{"model": "autoregressive pixel model", "horizontal_flip": false, "width": 192, "activation": "gelu", "fused_qkv": true, "bias": "all", "parallel_block": false, "positions": "sincos", "adamw_lr_other_params": 0.0015, "lr_schedule": "wsd", "decay_fraction": 0.4, "warmup_steps": 130, "adamw_weight_decay_other_params": 0}
Rows from block 7 of a small autoregressive pixel model, named by matrix and row number. Rows with one number belong to one neuron. Each number is 50 + 12 x the weight over its row's rms, rounded and kept within 0 to 99. All counts start at 0.
Before each neuron's rows are labels from the 100 images, of 14976, where the neuron reaches its highest value: "strongest on" is what is common among them. Only what is clearly more common there than usual is listed. The data: cartoon faces.
# fc1: MLP up (model.blocks.7.mlp.fc1.weight, 1152x192), inputs 96-191
# fc2: MLP down (model.blocks.7.mlp.fc2.weight, 192x1152, transposed), outputs 96-191

strongest on: laughing; blue hair
fc1.683:47 47 44 63 69 46 49 55 58 55 53 37 57 59 53 48 69 55 88 48 36 26 59 59 38 55 51 28 42 61 49 53 45 46 58 67 38 40 40 65 39 43 40 50 54 62 37 71 50 28 47 60 51 68 70 48 58 44 51 66 71 56 52 44 44 52 56 38 36 35 90 41 57 35 77 49 43 46 36 46 72 29 61 45 54 51 62 66 58 61 33 57 43 48 46 62
fc2.683:49 50 50 53 49 42 54 63 53 47 58 43 47 41 53 54 60 48 55 47 42 47 44 42 59 50 53 49 32 54 52 58 56 52 49 47 49 00 45 43 88 50 51 44 50 37 50 52 46 52 40 56 35 56 49 52 47 41 65 78 49 53 38 44 46 51 49 37 46 54 62 76 53 49 60 41 45 51 29 48 52 46 50 46 34 45 57 62 47 61 48 51 60 35 52 57

strongest on: looking left; orange face
fc1.404:47 43 63 36 52 60 36 47 45 41 55 64 36 63 48 43 51 46 47 52 60 37 69 35 55 38 47 30 42 40 18 44 41 28 32 48 72 39 61 43 41 15 37 39 59 47 59 36 42 48 55 60 48 46 45 36 65 56 54 60 66 55 40 49 54 68 36 57 26 53 48 54 34 62 48 34 49 44 72 41 52 50 42 45 60 47 49 64 43 38 68 64 40 34 51 38
fc2.404:65 59 40 64 51 53 53 70 53 51 48 48 62 38 49 40 58 67 59 43 44 53 41 60 49 49 51 61 49 53 69 51 44 43 59 54 39 12 42 39 63 55 55 42 68 55 46 59 45 35 31 52 41 50 26 57 49 37 61 52 36 51 55 45 52 52 54 23 66 42 47 57 66 52 59 38 62 61 46 54 66 56 58 49 35 64 48 55 55 56 51 41 59 72 57 50

strongest on: looking left; purple face
fc1.353:47 36 62 57 39 37 74 56 39 47 43 72 56 47 30 47 39 30 28 56 59 64 50 60 46 42 53 52 59 51 56 58 45 51 63 28 58 62 43 73 37 44 50 79 54 56 45 46 59 75 53 64 41 67 75 62 35 58 40 57 48 56 57 60 69 39 61 52 69 42 52 31 48 39 23 50 51 65 24 40 35 46 48 50 37 52 23 40 38 72 42 28 29 67 43 53
fc2.353:43 46 41 45 56 51 41 48 68 44 43 40 43 41 53 46 57 47 54 47 46 44 47 43 50 55 52 67 30 52 59 59 42 58 43 53 47 00 58 43 80 53 37 27 54 31 45 57 43 55 44 43 37 38 45 51 48 49 68 65 51 39 35 42 48 39 39 47 51 47 58 76 58 52 62 33 51 43 46 47 43 49 53 47 32 54 74 53 61 50 69 55 57 40 51 67

strongest on: looking left; pink face
fc1.316:43 45 45 56 49 50 69 53 42 72 54 63 57 67 28 47 46 34 48 50 53 49 42 64 42 50 45 55 33 39 52 53 41 49 64 39 51 45 29 36 37 68 65 63 38 37 39 56 67 49 47 71 54 54 74 75 45 60 69 60 44 60 42 59 59 45 48 22 69 75 73 24 46 68 32 53 40 78 31 45 27 66 35 33 35 63 53 40 37 71 44 44 44 54 39 40
fc2.316:56 49 43 38 61 44 42 52 70 36 15 72 47 18 48 54 48 49 47 53 52 53 63 51 46 43 38 49 29 50 46 53 45 47 50 50 51 13 66 72 86 39 46 22 64 45 56 53 54 57 60 49 45 49 54 35 60 37 51 41 58 56 49 52 44 45 43 68 29 25 22 60 52 37 65 51 44 49 60 47 38 37 58 76 38 54 57 59 51 48 65 49 52 54 56 71

strongest on: laughing
fc1.471:60 65 52 48 55 42 32 40 42 65 61 60 31 65 49 73 51 52 61 59 55 43 70 61 40 51 42 58 50 78 50 77 37 42 44 55 40 63 46 45 55 48 49 44 70 58 45 41 50 38 42 54 74 35 56 51 74 48 59 32 49 40 65 34 53 39 43 34 47 55 39 58 63 67 61 46 53 63 49 53 60 67 44 59 48 43 71 48 41 67 59 68 42 19 54 21
fc2.471:42 49 50 48 49 44 52 58 65 48 51 46 61 37 62 44 49 43 51 35 43 49 36 42 58 67 47 48 44 44 39 43 60 62 61 52 40 00 52 44 91 43 57 43 53 35 54 57 48 56 52 60 46 55 40 43 52 46 53 73 47 51 36 49 55 48 52 39 52 57 58 73 56 53 47 41 52 54 36 57 55 45 62 58 28 55 52 57 46 46 39 36 71 54 48 66

strongest on: looking left; orange face; pink face
fc1.191:47 74 71 42 28 52 74 48 53 54 40 49 68 43 57 60 23 66 57 41 37 61 43 31 46 48 37 55 34 41 57 41 43 44 48 47 63 48 37 57 47 43 65 41 45 63 50 40 38 43 46 42 56 39 37 43 53 31 52 34 57 49 28 71 36 47 50 28 38 55 35 58 52 48 51 62 62 39 63 51 38 58 74 56 49 57 63 42 34 44 23 71 68 36 47 50
fc2.191:41 45 50 54 54 44 53 52 59 37 44 38 54 45 60 52 49 59 40 47 49 46 48 45 47 47 55 54 23 48 68 59 55 36 51 52 62 00 52 43 89 46 41 27 58 41 45 46 46 51 36 54 43 55 35 39 48 43 59 52 50 43 47 46 49 38 45 37 53 48 53 72 58 60 48 35 46 58 29 55 52 47 43 34 35 66 45 55 56 65 58 44 62 41 50 68

strongest on: looking left; teal face; blue face
fc1.208:47 57 52 55 67 66 51 41 45 59 53 66 47 68 49 52 43 37 51 50 62 31 52 56 40 63 54 52 39 52 34 43 42 48 38 52 63 54 48 26 36 55 64 64 43 63 46 44 56 44 34 44 75 25 79 64 54 86 56 41 47 60 44 36 50 51 53 69 59 68 46 51 26 60 49 32 53 77 49 45 53 70 38 40 43 44 49 45 31 51 43 65 29 48 44 29
fc2.208:40 52 53 50 51 43 54 60 56 47 47 49 56 32 51 50 55 49 62 38 40 55 44 46 47 49 43 55 44 47 57 54 50 58 55 44 50 00 46 52 96 38 51 38 61 35 50 61 45 59 47 53 46 58 36 46 50 38 57 71 45 49 39 50 51 45 47 39 41 47 57 77 60 48 53 34 49 56 29 49 58 48 62 54 28 56 49 52 53 56 54 41 63 53 52 65